Weights of a small audio captioner: decoder layers 8, batches of 128.
Rows from block 4 of the text decoder of a small audio captioner, named by matrix and row number. Rows with one number belong to one neuron. Each number is 50 + 10 x the weight over its row's rms, rounded and kept within 0 to 99. All counts start at 0.
After each neuron's rows are labels from the 100 texts, of 14976, where the neuron reaches its highest value: "fires on" is the input token at the peak. Only what is clearly more common there than usual is listed. The data: chords played on synthesised instruments.
# fc1: MLP up (decoder.blocks.4.mlp.fc1.weight, 576x192), inputs 0-63
# fc2: MLP down (decoder.blocks.4.mlp.fc2.weight, 192x576, transposed), outputs 0-63

fc1.273:48 63 36 31 52 52 46 48 46 54 36 45 49 36 60 49 50 43 55 54 52 58 63 30 54 47 55 43 33 32 35 50 54 32 50 57 48 43 61 63 52 80 40 43 50 60 67 77 48 53 43 39 53 47 36 29 50 39 51 36 39 36 41 41
fc2.273:58 41 50 45 39 54 53 45 57 51 30 52 61 52 59 53 53 35 44 41 50 45 39 55 48 53 54 67 42 81 46 58 49 57 47 44 46 37 35 41 55 35 36 51 38 47 62 33 57 65 38 48 45 40 57 55 60 48 41 57 58 81 57 48
fires on: "thin"; "clipped"

fc1.146:49 64 46 52 34 54 40 54 37 55 53 47 51 69 59 57 38 57 49 56 59 56 54 54 68 54 51 58 38 37 57 50 42 49 45 57 50 58 53 56 43 45 49 48 74 64 27 43 50 35 36 62 49 44 47 56 50 54 48 45 40 47 59 38
fc2.146:66 51 44 42 47 39 52 61 60 40 45 44 40 46 49 48 49 44 49 34 53 57 63 51 40 40 41 34 42 62 45 52 61 63 54 50 58 45 44 29 53 53 54 52 14 44 56 66 52 61 55 45 46 46 50 37 55 47 60 63 39 71 67 42
fires on: "#"; "g"

fc1.422:59 39 37 58 49 55 58 62 54 57 64 58 53 34 60 42 51 46 41 54 62 58 60 46 50 39 37 66 33 55 45 63 41 63 48 39 44 55 55 36 41 37 53 45 53 32 56 63 39 42 59 21 35 45 61 53 49 59 45 50 36 43 41 39
fc2.422:62 62 65 43 54 31 34 42 44 44 34 50 42 62 60 55 47 53 44 53 54 42 53 60 50 57 61 48 52 44 61 71 75 58 51 50 53 51 36 65 40 53 59 46 39 54 38 63 48 46 35 64 64 71 45 44 44 46 43 42 43 50 48 68
fires on: "<end>"

fc1.264:47 43 43 60 48 72 74 38 42 54 67 52 42 51 62 45 33 42 68 44 62 58 32 40 40 52 55 40 48 60 58 50 52 56 35 69 44 50 46 50 52 36 29 41 77 40 58 72 49 36 61 39 57 57 52 32 74 74 69 60 58 54 52 40
fc2.264:43 47 40 42 38 42 49 49 67 48 65 54 47 38 62 56 38 49 51 67 56 54 56 43 67 69 59 62 64 59 49 57 43 56 43 55 41 45 53 27 53 59 64 58 30 48 53 66 60 63 44 58 52 42 50 48 39 38 61 68 37 26 26 38
fires on: "<end>"

fc1.277:56 57 50 45 63 65 51 50 45 52 51 61 56 49 54 42 37 45 33 73 52 33 42 51 44 57 35 60 45 44 42 47 62 52 51 43 60 47 42 53 52 59 65 54 28 53 35 55 50 56 39 54 69 56 47 46 59 52 46 60 43 52 49 48
fc2.277:56 61 47 33 47 54 57 38 38 53 39 71 53 57 51 35 49 78 70 55 58 47 51 46 65 52 52 43 46 50 35 44 55 48 43 28 51 46 44 55 63 48 63 49 38 44 60 65 58 58 43 49 58 37 53 55 56 62 45 64 39 48 54 38
fires on: ","

fc1.509:42 66 57 62 60 44 57 40 49 51 49 28 48 44 50 55 62 42 42 50 52 58 45 46 47 26 35 44 48 51 40 52 49 46 37 64 55 63 48 47 53 51 27 57 42 41 52 48 39 52 54 33 53 49 42 36 64 55 58 56 34 45 52 54
fc2.509:45 49 37 45 42 59 42 45 62 51 49 55 56 49 45 52 49 74 51 60 53 33 61 70 51 56 47 56 51 52 65 52 59 56 66 48 50 39 58 65 43 60 70 46 45 65 57 47 58 45 37 61 59 50 70 43 26 54 44 42 42 45 52 34
fires on: "thin"; "a"

fc1.399:56 48 48 52 74 44 43 52 52 35 48 56 47 46 53 67 37 43 53 49 40 45 44 34 58 37 49 56 46 34 47 52 37 38 40 64 63 58 33 52 57 55 51 47 42 42 49 61 41 64 44 41 51 61 52 58 70 46 59 63 62 54 40 49
fc2.399:45 55 47 69 40 53 53 62 43 41 61 56 46 46 50 49 54 50 56 51 63 67 48 57 38 39 34 46 72 46 46 51 56 77 61 38 55 45 65 29 53 47 45 49 51 46 45 52 49 55 65 40 65 21 61 30 40 50 52 45 42 54 36 54
fires on: "#"

fc1.401:42 50 73 47 67 35 57 38 51 49 32 34 32 51 25 51 54 54 44 58 48 42 56 53 47 58 55 57 45 51 41 44 52 39 63 50 32 28 47 38 44 48 52 49 51 42 48 54 59 61 35 60 56 36 67 58 50 54 72 27 56 61 51 52
fc2.401:53 69 28 48 35 56 39 56 57 74 49 42 57 44 54 62 49 52 62 53 44 59 37 62 56 44 50 40 58 46 47 43 43 47 41 49 62 48 38 67 50 59 60 49 43 58 57 53 45 51 58 37 50 71 46 43 45 46 37 63 72 39 44 43
fires on: "#"

fc1.458:42 38 44 44 27 47 38 67 41 48 48 54 55 59 45 47 41 50 51 67 46 35 44 56 39 51 53 46 56 46 50 52 58 65 42 42 48 56 57 60 52 62 44 60 48 46 51 73 38 65 46 49 55 39 62 44 35 56 55 43 37 50 34 47
fc2.458:51 46 52 55 66 65 38 39 37 31 60 58 56 58 44 52 38 54 61 41 48 67 60 38 44 57 59 47 54 61 43 44 60 40 56 42 31 36 46 43 38 45 45 61 39 48 53 46 57 52 46 40 39 52 56 57 64 37 38 45 59 31 39 74
fires on: "arpeggio"

fc1.445:52 50 56 35 48 65 31 55 46 48 35 43 58 57 61 43 48 53 40 56 55 57 55 50 63 53 39 38 39 64 53 48 43 46 57 52 50 58 50 39 46 70 61 32 48 54 50 69 65 41 52 45 56 58 41 28 61 56 48 45 49 52 59 30
fc2.445:56 52 48 48 56 39 48 54 26 58 62 40 44 54 60 55 49 51 59 53 34 41 49 61 39 49 59 52 37 43 43 53 61 44 31 55 52 33 46 68 68 29 43 65 42 51 58 26 50 56 53 42 47 35 44 56 67 38 61 38 58 50 32 62
fires on: "<end>"; "like"; "noise"; "room"

fc1.447:46 51 48 51 54 67 48 64 66 41 51 55 44 32 35 45 54 71 63 51 68 52 49 49 39 40 43 52 53 40 64 35 58 70 22 37 44 54 34 50 39 53 62 47 37 50 50 51 43 53 41 67 33 33 46 48 41 50 53 66 51 52 33 51
fc2.447:50 41 66 35 50 50 56 50 32 48 49 52 69 50 53 36 52 31 48 45 34 42 44 52 61 46 32 50 48 51 44 48 52 53 63 71 39 56 77 42 37 49 47 28 34 54 36 40 53 41 44 46 48 55 59 47 38 34 55 63 57 49 49 57
fires on: "arpeggio"

fc1.231:46 49 51 39 61 58 57 58 50 51 42 32 59 59 58 41 40 46 33 65 59 52 46 44 52 54 52 32 57 61 66 46 63 48 45 75 45 34 50 52 37 34 47 60 45 38 45 50 36 47 48 38 47 54 56 60 48 67 62 70 32 55 58 54
fc2.231:59 32 39 49 65 36 45 45 39 49 46 54 55 52 48 51 57 51 46 46 27 45 39 29 24 56 41 64 51 36 40 55 49 45 44 53 39 67 69 44 52 48 44 48 53 74 58 50 53 62 47 49 30 55 51 34 39 42 44 46 51 46 61 50
fires on: "thin"

fc1.106:46 59 48 50 57 37 49 33 56 43 47 44 55 31 77 36 37 32 60 48 38 54 54 56 47 55 59 50 52 42 66 71 50 60 64 60 61 59 47 52 30 44 35 55 60 43 54 56 46 40 44 57 61 54 52 35 58 40 56 54 47 39 55 49
fc2.106:54 54 38 43 43 45 60 62 62 48 54 53 38 61 46 56 60 58 55 52 62 44 45 58 47 40 44 50 52 39 26 39 40 44 49 65 55 48 53 48 68 44 56 44 56 37 39 46 35 62 51 55 49 41 46 57 47 72 43 53 55 57 48 65
fires on: "#"; "e"

fc1.547:55 60 61 41 44 61 39 52 30 40 65 55 56 63 60 44 49 58 44 52 63 42 60 59 49 55 46 58 77 49 63 65 53 45 58 31 36 39 57 45 32 36 63 43 38 47 47 41 44 51 60 52 27 52 47 53 50 49 61 47 47 43 55 62
fc2.547:57 52 35 67 50 48 47 38 55 43 56 52 36 43 42 51 58 41 43 36 33 47 48 67 45 60 71 51 38 55 48 52 58 51 52 36 72 49 54 61 34 54 49 72 59 38 55 57 56 58 57 51 71 24 53 62 47 46 44 70 55 43 58 57
fires on: ","; "like"; "pad"

fc1.374:32 49 50 66 37 46 46 41 51 38 36 45 48 43 43 48 76 47 56 48 58 51 45 65 59 44 57 39 57 21 53 37 59 55 39 61 53 41 66 49 26 65 50 45 48 48 46 54 48 58 50 39 62 45 57 50 51 52 42 52 47 42 53 37
fc2.374:52 37 47 43 62 57 56 67 55 54 56 45 65 58 56 41 24 64 31 61 50 33 35 36 33 46 39 64 41 64 55 62 48 61 77 39 57 38 45 56 66 47 45 68 61 58 55 56 45 56 43 65 41 55 55 47 45 52 65 62 41 56 55 53
fires on: "arpeggio"

fc1.529:47 58 42 38 50 53 47 52 37 42 39 49 55 67 52 46 42 66 63 46 53 63 55 44 45 77 58 53 46 60 61 33 54 41 54 55 33 40 57 63 54 48 33 47 80 57 42 48 54 62 32 63 38 47 50 57 45 52 61 56 42 56 58 56
fc2.529:53 49 43 76 40 53 48 63 71 53 54 56 40 56 60 50 59 39 55 45 41 33 43 70 55 38 61 44 57 45 48 70 43 57 78 59 70 59 38 45 42 41 69 48 36 62 52 52 44 41 52 42 50 34 35 45 54 49 41 47 52 35 60 52
fires on: "thin"; "room"; "muffled"

fc1.251:45 43 54 52 46 65 47 48 38 35 56 57 33 40 54 59 36 74 44 56 31 51 52 67 40 66 61 62 52 51 33 60 50 52 34 54 61 65 28 37 65 58 60 38 28 37 55 44 64 64 33 63 56 75 42 66 53 44 51 39 62 51 52 52
fc2.251:51 62 31 29 54 37 44 53 61 47 49 48 64 50 24 28 57 48 49 52 70 37 42 35 50 45 62 33 56 54 56 57 48 60 56 36 53 66 47 64 43 49 43 62 61 61 64 40 42 48 54 29 53 58 65 35 52 43 48 60 34 50 62 40
fires on: ","; "minor"

fc1.518:58 43 72 56 62 44 56 59 46 40 57 47 53 54 65 43 46 49 30 57 43 42 61 66 53 56 59 50 52 37 47 39 58 56 55 60 52 59 62 66 54 70 54 74 38 51 52 59 52 62 56 33 33 51 38 47 45 73 53 19 65 41 52 54
fc2.518:52 52 45 60 59 57 63 62 64 58 51 57 48 61 45 45 50 57 66 39 47 64 54 71 48 54 44 48 45 67 50 58 47 52 38 52 56 45 47 36 40 40 43 44 60 53 59 60 56 38 50 72 55 59 51 55 32 45 47 77 31 36 48 47
fires on: "<end>"; "like"; "string"

fc1.9:40 62 46 48 55 50 71 46 53 48 40 51 61 60 42 54 40 46 45 40 58 60 49 69 32 63 62 61 33 41 47 47 44 55 44 45 41 67 40 51 38 48 57 65 48 49 43 49 59 62 34 50 49 43 38 49 39 46 50 55 70 33 43 42
fc2.9:35 36 62 45 44 61 51 39 79 45 73 51 35 46 54 40 57 53 49 42 40 42 53 36 59 43 42 39 71 57 61 45 71 44 48 53 43 29 50 45 54 47 34 54 55 38 44 48 46 52 63 53 43 52 45 51 46 60 35 65 43 62 46 67
fires on: "thin"

fc1.442:53 58 55 44 47 62 50 43 53 61 55 37 46 47 59 50 60 66 64 35 39 71 49 63 81 51 47 50 68 37 72 46 53 46 32 47 49 59 43 36 51 39 51 39 59 46 50 51 69 41 40 52 33 65 62 50 77 42 60 49 62 32 52 68
fc2.442:51 52 53 61 57 55 44 66 54 54 44 59 48 45 60 43 54 59 55 80 63 26 46 43 28 46 58 52 49 56 34 49 56 65 60 61 38 48 49 57 43 36 60 53 60 65 52 48 56 50 48 57 53 37 56 50 41 56 58 30 48 37 34 47
fires on: "arpeggio"; "d"

fc1.455:44 46 51 53 35 53 62 57 61 56 57 42 69 58 58 53 54 57 42 42 49 54 64 30 55 74 54 61 55 39 58 82 64 50 42 46 64 66 45 62 64 51 44 53 55 49 63 48 35 36 56 41 50 38 42 63 70 54 45 70 42 37 57 62
fc2.455:58 43 69 35 62 47 47 45 46 43 53 66 51 48 33 69 49 72 67 57 56 50 59 48 57 31 44 58 74 53 42 37 54 35 37 41 54 59 66 55 50 54 65 43 62 42 58 36 52 41 45 59 50 48 65 61 37 59 51 43 54 57 55 53
fires on: "#"; "a"

fc1.247:78 48 43 54 51 57 41 53 59 41 39 47 33 43 60 55 56 36 46 43 43 52 41 49 39 45 51 54 48 39 47 36 42 56 39 16 46 49 48 48 51 58 38 46 58 46 42 31 52 56 55 43 48 45 49 50 41 55 44 54 62 62 37 62
fc2.247:45 56 50 58 45 40 42 60 54 61 45 53 68 31 32 38 41 46 42 50 54 54 65 65 47 58 66 31 35 61 56 60 55 60 60 55 44 58 54 44 42 40 59 55 51 50 60 56 56 48 56 44 29 50 51 35 52 48 46 37 42 39 55 36
fires on: ","; "with"